Weights of a small multi-label image tagger: norm groupnorm.
Rows from block 9, named by matrix and row number. Each number is 128 + 24 x the weight over its row's rms, rounded and kept within 0 to 255. All counts start at 0. Numbers have three digits each. After the name is the row's rms in percent of the matrix's.
# b510: branch 3 first 3x3 conv (model.blocks.9.b5.1.0.weight, 168x84x3x3, standardized in use), inputs 14-27, a 3x3 kernel for each
b510.113 110:180128128128128122166203153128146143106156048136019128128128163128135128128128129147123108128122128120173128128236097122128128128131108128173082108173128128128128128128148128107140128116128128128145128178127145066128147138121164128131140125128154128135111162102159128128097128159165128145139122128151128133128128128128128128135128128133128128189135128156128128146128128126107128
b510.114 104:211142000056070156100128210136128113128128156128128128128128107064128128131125128128104215128128104128128125100104128128128103128128119153128134108128141133128126116128104139128180128128125128124128153139238128131128128128128128128128161128128128114128128095163128128128163088128128113089128128128128128128128128128128131128120128128128128135128128128137136098110128128128132128
b510.115 109:122128128128087128035128102128128128136220126125128120128128108170146092128095149128092104109157172082128128128178095163070046128128128128128128128125128145128140139103128116128115128135137138197182176096145128112128134128153128128128128186128128128128132128103128190128128180128194101128113083128137128128119105128096103128122120128128128155106102148128049095128128101128128116
b510.116 116:128124128164128162128181167128148128096197128135095128153128128128145128128125120128112201136066140128128095128161101151126128095113128128128128147128084123128128174155128128128086128183128128195175128128128128128128128128128154087138128109128130143106128116163128128128128166133141128128156181128128128147128104149128128128179184128076128128136088130134089128102128128112164128
b510.117 102:128128128125227128128153172161152128128103173117128128154175128128128099128106135128128128073128161115093128128114112128128143118097128140128128130128105119127128128128128095141128127128143128128128128128128152136144128128128172122128163076115126127129176128079132128128216160111128157128167128128092169128128085128128128128156136098133128176128128128162184128128128087101128159
b510.118 116:128128128128085148155128156128109128133043128128128133105128162102128128118149159128128107118128128105186125128128093086070128128128112128128135148132128128108126128128128133128183113100122128128149128095128175067065128128143140169118121128128131128128128128128141128128128128145138181128148128127137105128128201151128128128128128157128120171139035141128096128096128145135128113
b510.119 110:109128128000096048106128128128128128128093070122128141128128156093128128128128117128194136128128188128147128037071128128128128128114126180135128128197128128128135128128151128159124128145120132128128106145158128128128109128128140128100130128128128106128175105128128119124161128128163040165128128172119128128128111166132128128173128128134115106128169104169163161128079128128169128
b510.120 101:106128095227150137128116128128000161094128128128128128128102128120118128121164128132128128128128119128155128025128128175177128128089128177128130128097128128128139142153125128136128112131151128084063128128128128098187128128115128038128181128172128128128128093134092138170128128139128128134128128151169128141115128166137128128128106146128107116105128127119148128176090128092084128
b510.121 062:128128255187000096020154128128000178128144147128128138141128130128160128128128107128128128063128128128084128072194053147147115128128128128128128128128128121128124128128128128128128118128128129128128131128128128128128128155128128108128128128128128128128128128128128128130128173128128118126128175129128128133128128128128128128128128128131128128128128128128128226138108111128128128
b510.122 110:103123151128066088128167055128128119134128122144128128128113128186134128149155108128150112119091131111128158162199245126145093117128128128127102128135163128128128132146128128124105150128128147099128128128128098128128132128128128128128110128128152101128128128116128128086128128098128183082128159102097143109128128106141124112128128150128118128128128190136128128082128124088110161
b510.123 125:144153128128112128132072119116095136128236128127039128128128128107128128128128107128057128053091128132196128130197150148113128080127128128127128150128122151128112133128114101128128147128128128128125128188128128145128128128128136159128128095128078123126128128137128128128131128111128064132185137192128128128128128106103128128098128128113128117107181114148128106142128128128141128
b510.124 089:128114133128053128255128128162128128128000195138128128123128122128128156128133128128128128128128128128204128136146104076128128128200128128128128132128136128128133128128128098182128128101128128128128156128128128078128128166128128128128156142128128123128128128128128084128079148128177110133128128128128128134172128128128128128119134118128100136128175115128128128189096128219128128
b510.125 116:128149107167125115078168162128128128142194072128174128128125128128128143072132099135111093128078128128144128148183151197122152038157128141128163132128128128100128128126128089081128128128117128102134128175128128142079128110143141059128082128136128117128128155105192111079097168122104149057122047092128083124128146128113185128100128132104095122139128128081106128128150128128128128
b510.126 099:129090128128218128128113128151161128139180128128099128128128149128148128146069128128128180149128128132128155120122128177128096128128128128128128128128138123091158161168142128101128128098128128118128128115128130117128128120128128128084128109128128079128128121122120099128128128128128128084162128074128113128137099128128128128128110138128128128124146100119128082115128132128100106
b510.127 110:128120160147128128128128163132128128095023087128016134153128100113132128128123128128083128128128130128140120128128128128176128035147137110112118128128128120117128117128115173167127128128150156146133141098121128128128128080106147103128128114128128131177135150094178128128130128128108128142128128128128128156128128128151153128082128128128128128128128128128128171128128156128174130
b510.128 081:120203167153064087102182128109133128128128128128128172084089128128128128148128128128196110136173095128128128055128077128065128152128128105089128128128128128128128128128128155128160128128121094059128128128128128128116128149128128112128140128111128100128128128156118128128028128132066128108128136101128128161128128116128111128136140128128175128128146163128128128116128090128144128
b510.129 093:128128128110128034180027153147146128178128222125145128128168128120128160128128128123168128128128128109118128127152151073200128170128128128105155128128128131128162121128128128161128128123087128128128128179128128128121128128118128128138128101128155128128128111128128082128087169128082159091255096128128116128128128099148120134128128128170128128153128159170149125128103112124128128
b510.130 094:132128110136203000199128128128070128118151135109161128105145133131128114128108196103137128098151127128128147128138114128128236166128128128124118128137115115107128128128136128106128142128161128162130122074128128117213116128110128128128094128104120128161152128090128133128128163128110154150178128128128128122128128128128107128128128128091071128146100128128185128128073128128100128
b510.131 114:121128119128128071123140128128178153128128098128116121128128106113090132169128149160110128128147128128128128128173128128107128128120128128141128102128127128128128135128108157070128128143164128133111134132128172128175128104083128151128114065128128128128124105128141107122104162128128169151128128123128139128128103128119128125128138115113095141079172106128128128169128128128128087
b510.132 118:139101128170128128139121128105128108118128128131139129128128150128199128113102165128137158146128094143128106193184128128128128176132116136170128142115163107142114128109141128139142128128128128141117137128128128128128166100107127128128128112128128140142113118158030128128091128149078075128128128069128128128096139128128158175105167102073128128147128131128108140106150128176128128
b510.133 119:128207128128128170128181131130128128128128112128211128140128128212155130166128134128128128128128165149156152151084128033173128128128118128128128171107128119100128124108144128172097110115128149171128128148128128128128154133128119118148135132141128150072172165128128128107133152128128128127128128128129128115116128128127128128128202124126128109128107128154186131124128128159130089
b510.134 089:128137128194100005128128174128128128175056128122127128128128128128128128128152157110128102128184128128128128128205128189128202128157128128123107136150144128111128128128109139128128123125146144097126128142154134103128152107128128149128128128128140128092119155119128157128116052100128198208142128128131176115128130104128148128128128092128117042128141125166140128106169128145097128
b510.135 082:115255136162097128128128128135128128150126085128080128188128128151128125099128128128090087128175143086128108128106107128157128128127128128128128128128128128135128128128108128128128128128123128185121128074112128128099128128128128130128131128128128128138128128133128140128155128128181128128083046128128151128128128128128128128128122126128097128128128128128218128152131128064080126
b510.136 075:128128128145139050168189106128128128128156226128090048128115128097136128127087121128170128128106128140128107112089128137195186125058134128128163128128128128128146128128108128126128128110157128162128128128128128089132130128128128128128128128104128128128128128117128119135128128134128128128128001128128153128121174128134128128152146128128115123119132128112136096128153128128123128
b510.137 093:133128128110122255128128176160140101128064144128128128128151126128063170128145128153161110121182060109128149128128097128218101164128128128150128128128112099128128147170138128128128135128128128119146079121128105144087090128148075128131122128128128128128128120128128128107178128124127128128164128186128111128128128119128128094128195128139128128128144128128106117097128255136128128
b510.138 093:128128128128073179128245128110080128128105128124128113078128128187107128127128160128130128128128128102128128128119128143128128128128104128128116151114126130167136081128121142128127115128128128165128180162075125128162128128128166128128117128128128120120128153103121128128146128128252102128093079128125128128152152111136128157186128128085138128128119128106128128128145161165128128
b510.139 074:219128067151128128113157126128145128176128181128128163128180128128042121128128109128128068112148128128106128128182195128128128106128097128128128134128138114128143153153128128128128128128121136200128170051128128128099147128087099159101130128128167128128128128128160165128128128128128044128128133160110128128111128115128139128128095128134171110128170128138128128033128169128128161
b510.140 125:097128128131183218145138128104128128128110209128105128128128090169128155128072128129128141141128095151185128128128132112140038128128140128077167128128111128128149162139128160103128128141114128107103082122128128128128144128128082128128133111128103142128128153128128128108128085128128128128128249128128128112128069128128128128128128128128128128128128128071105144128139131153128128
b510.141 090:128128087128187145153128113150129105161105134128122128128128117128128115157128128107097147162128177108155131157128128128192188195128128128106188128097128137128128135128128168128141108128142128128139116089128131128128128085164109132128128128131111118159155128128128128128168149128128082128128128128121109128123141128142128124128108128149190195128157155165128128169128073128115128
b510.142 068:158129058134000232255085128128143128150000128128119128128128116155128128128128121128128159091093128043128128130128128128112128128128128119128128128128123127128128128128128111128115121128141128110128094128148167128128128128128164135149128128128124111164128163128128128128128128128128212128128208082128128128128128128133129128143128188129128140116128128133128119128144154128128106
b510.143 118:231139115128128146128067169128239128128084128128142144128128128130170119121102164100078123091133102126128128128128128101106137146128128128130111128128128117128128105098127132122115133112128116128074123128131128128148119128111109140170128143128128128128128128128106128149037128133128115128108135109128120128145128128133128159123092128128149135128130126128114123128126159114127171
b510.144 104:097128128105111090128000132128128123130096163128149201105074128129189128105136102128128153179087128128128128128096128101128102128128128158128128128149152105098128128128128128121128147128128128128128128131128128128128128177128128103128146134128128098128128128128156118128128077128128128168128128128120128128128132121128128128128037128148097130128128128103128128123175111128118118
b510.145 086:157128128121128128128128060128145026128150128128124128128128103128076128128128128128131128128128128128199122128063029122119128132158136171145184106133101128128143114180128153132169128161156152141128128128120131125132132149137156077128104115128128128163147128128128128109128182112086128103128096143128128125152128128140128128141128128140155128128128098105152123158128160097184128
b510.146 098:181106098114034239184128128128128128128169128128093189162109128128128128146128157110128128128128128128128128128075128128148131055127128128128128118128082128128128129128115128156128128128111154128128110128116075128075154148128128128128129136128128112165150128128128181146105126128187128128073226105103128128128128128128117128128128128128059114128118128128128102128076185083128128
b510.147 114:128079128144084159119158128146209128128128151128158079101055128128191211128161115109109121128137128133124129114128126128145128149044128154158128128128129165128128128098154128119127117124119128128128095128119128109136128088147054128128128089162128128107088128072151128171128128128128128137128128082128128128142128179128128128102128100128148110128116128128103128128128123128110150
b510.148 094:112255021211128121049128122128128128128128079128128160150128128128090180124128128130060128122160128128128137166064175128128079128136128128128130128128141128128128143128114128128128128128120128190128173128128128128128128128101128128128128128128128162128128128152128128128163131108177041102128128128138128128124128128128128128128128133128128137128143135128214087158128118111128128
b510.149 100:128128166121046157049105118128128088085194128128128128061145158128128115053064128128128128128069124128128128128255128166158128128188113146149128128107147122141128101120111128145128142133138128121101128077128124189128128148128116169125170128141141120103163105139161189121128128128128128148128097096126092153128132128139128160128096141160128128110134116128147128128128128128110128
b510.150 091:145255108169128149128128128128147125128128128125106125128154138152128128128128128138128098157134128128128108127114128153187077128087123078128101106103128128128156128128128128128158106105128099187105162128140128141128128162121081102128128128128111128095128128163133128128076128128128115083041145175128128128128128096128128128128128109145128128135140152124128128115128187128106128
b510.151 092:098161066201128128128069121118128072117127159128128128131128108128165147128128128139128128181045097128128145156123128111202089142128101128128128128138128128128128099128102153120128122128139128160128128147128113128110144126128088130204102171128103098157114128124128128128147057128137128128128128128160128128128160154128128128094093159128128099128183128128163127128128128128192128
b510.152 109:177067174128128118128255128128128131157128128128128068137117128128128089128226125128128157128128193128128128128137128120176158092083117128117128144128110127128153128128116128187144106128151128128138128081128136175128143128128096128138124086129128128088160098128128106119128190128126134139106094046128128173154128061128124134128128128147128192128128131116127128128128113128135128
b510.153 085:099128128217128128089128142128025102128128128128128128126091122145128128128128128131128128128128158128128128112128128128128184168163105127128128128071128133104128128087139127128128128158128128128136128146128141162125145153128128128128128128128128124128167128128126102127128128166128128128128090128127109128148128128128128128128128128128112128128160134144128167149128112105034121
b510.154 127:073107136128128128117143128128179066110079159128128128137128128128164165164128070128128128147128133128078128120128095125122116128115134132137137143128152139104075128128128128165157151128128127141138119143210095111128095118128096128128128097128112172127127128128168128101128123128110088128128128137128128128123197091119157128125134128143106128128128128128159148128128128128106152
b510.155 107:154128128128184128161128101114121128128019128128155128128128135183128153112128188128128059123113128128143177128128095128128120115140128115128135166166195148115139161160128128074128104092128122128129128060128128075128163128128167128128128128098128128114136128128155121128128168128128113119128128125128101128121131128128128128168149162128173078128128128124128128128089077173100075
b510.156 077:050128134128030128052130128158128116159062014138128128161123128130131128128128128128128178113137128128142128090148036142128128121128128128143128128128162134128128125128128128131143128128128128144128128027128128128124030097128128128128128169152128128128128128128152128132131128137128128167093128128116084107128128128128128128107128181128128154128128132175139134115085077128174128
b510.157 083:138128128153128102070128128128227128103128128128067128128128128105158128121139103128128135162128194128172128128230128128159128128187128128119126128133144136128134128075128128128097128128128203161128148128112128092104143128128157144128088093130128116128128146126128128128128175128056128149128211218133128104128128128128128128145092106128128128128128126113082128128179091128135128
b510.158 078:128135255128139093165122128128128204128128184128184162105130134128059128146084122128128128128128128128128172103128128099128192128040128126128128102117122134134128128092128116128134123128128105128159128174101145128176128128128141158128108103128128128090170182114128128136117128170130128128128128156128163120143091128117107128128128106128073128128101128129128214146128066128128192
b510.159 096:128110083148000128128128154113128128128193124128128169106130104128128141128128128128135176163128158128128128128094128128128128110128128145105077166183101128128148157179128128126128128128128053128100128177126128156128127098128128148131086128128128129124128137108084160128128128128115128092128128128128099128107053072128095128148128151128169128149128121128147090128128116100128131
b510.160 115:128128128128124139087128122128159127168128128148159128128115167120128168112114167103128143128128096168138128160104202178118121172183106113128114080125097128144140128174128108172128128128137133128117082153166084128128128133149128128128045096128128128128128165100128128107128136128128128088128136128140154138128118187113073128128116125121128128123128145128167128128082156128128152
b510.161 091:128128255128101129125100128128159128128128134128128151128170155128128128128128128128127128144122069128128193128128043165128164114128128128106108162128128128128151128141128128120128128121128106128089128128128087128097128150147128128128128119128128073101132154128128128128128128178128128128128128113128128128128128097118128133121160121160128084147128128154128128128085127124128128
b510.162 114:128135128128104146111128128101136128128139128093087154192092122157070128128128128142139134128128128128128128128131049128128172156128128102135134105128128148128128128112128117128128129128135090096143128144108105101128128128128128101128114103128128132128138128112128128146122134154128128158128128141128128128128115131128067123128148079128147128128169163113098128110071094128093128
b510.163 098:142128146128128128128082128128128119128128128128128080128128102128176164128128142128128102145128122128128089101128125128075094128159128115102126129171119112110128133090150121128128098128110128184145128086166128128119140112131200128128128128128136128138097128127092128166109128128114164179117139173105113128162172113128121094113094091128165117128157128128128128128129152128131140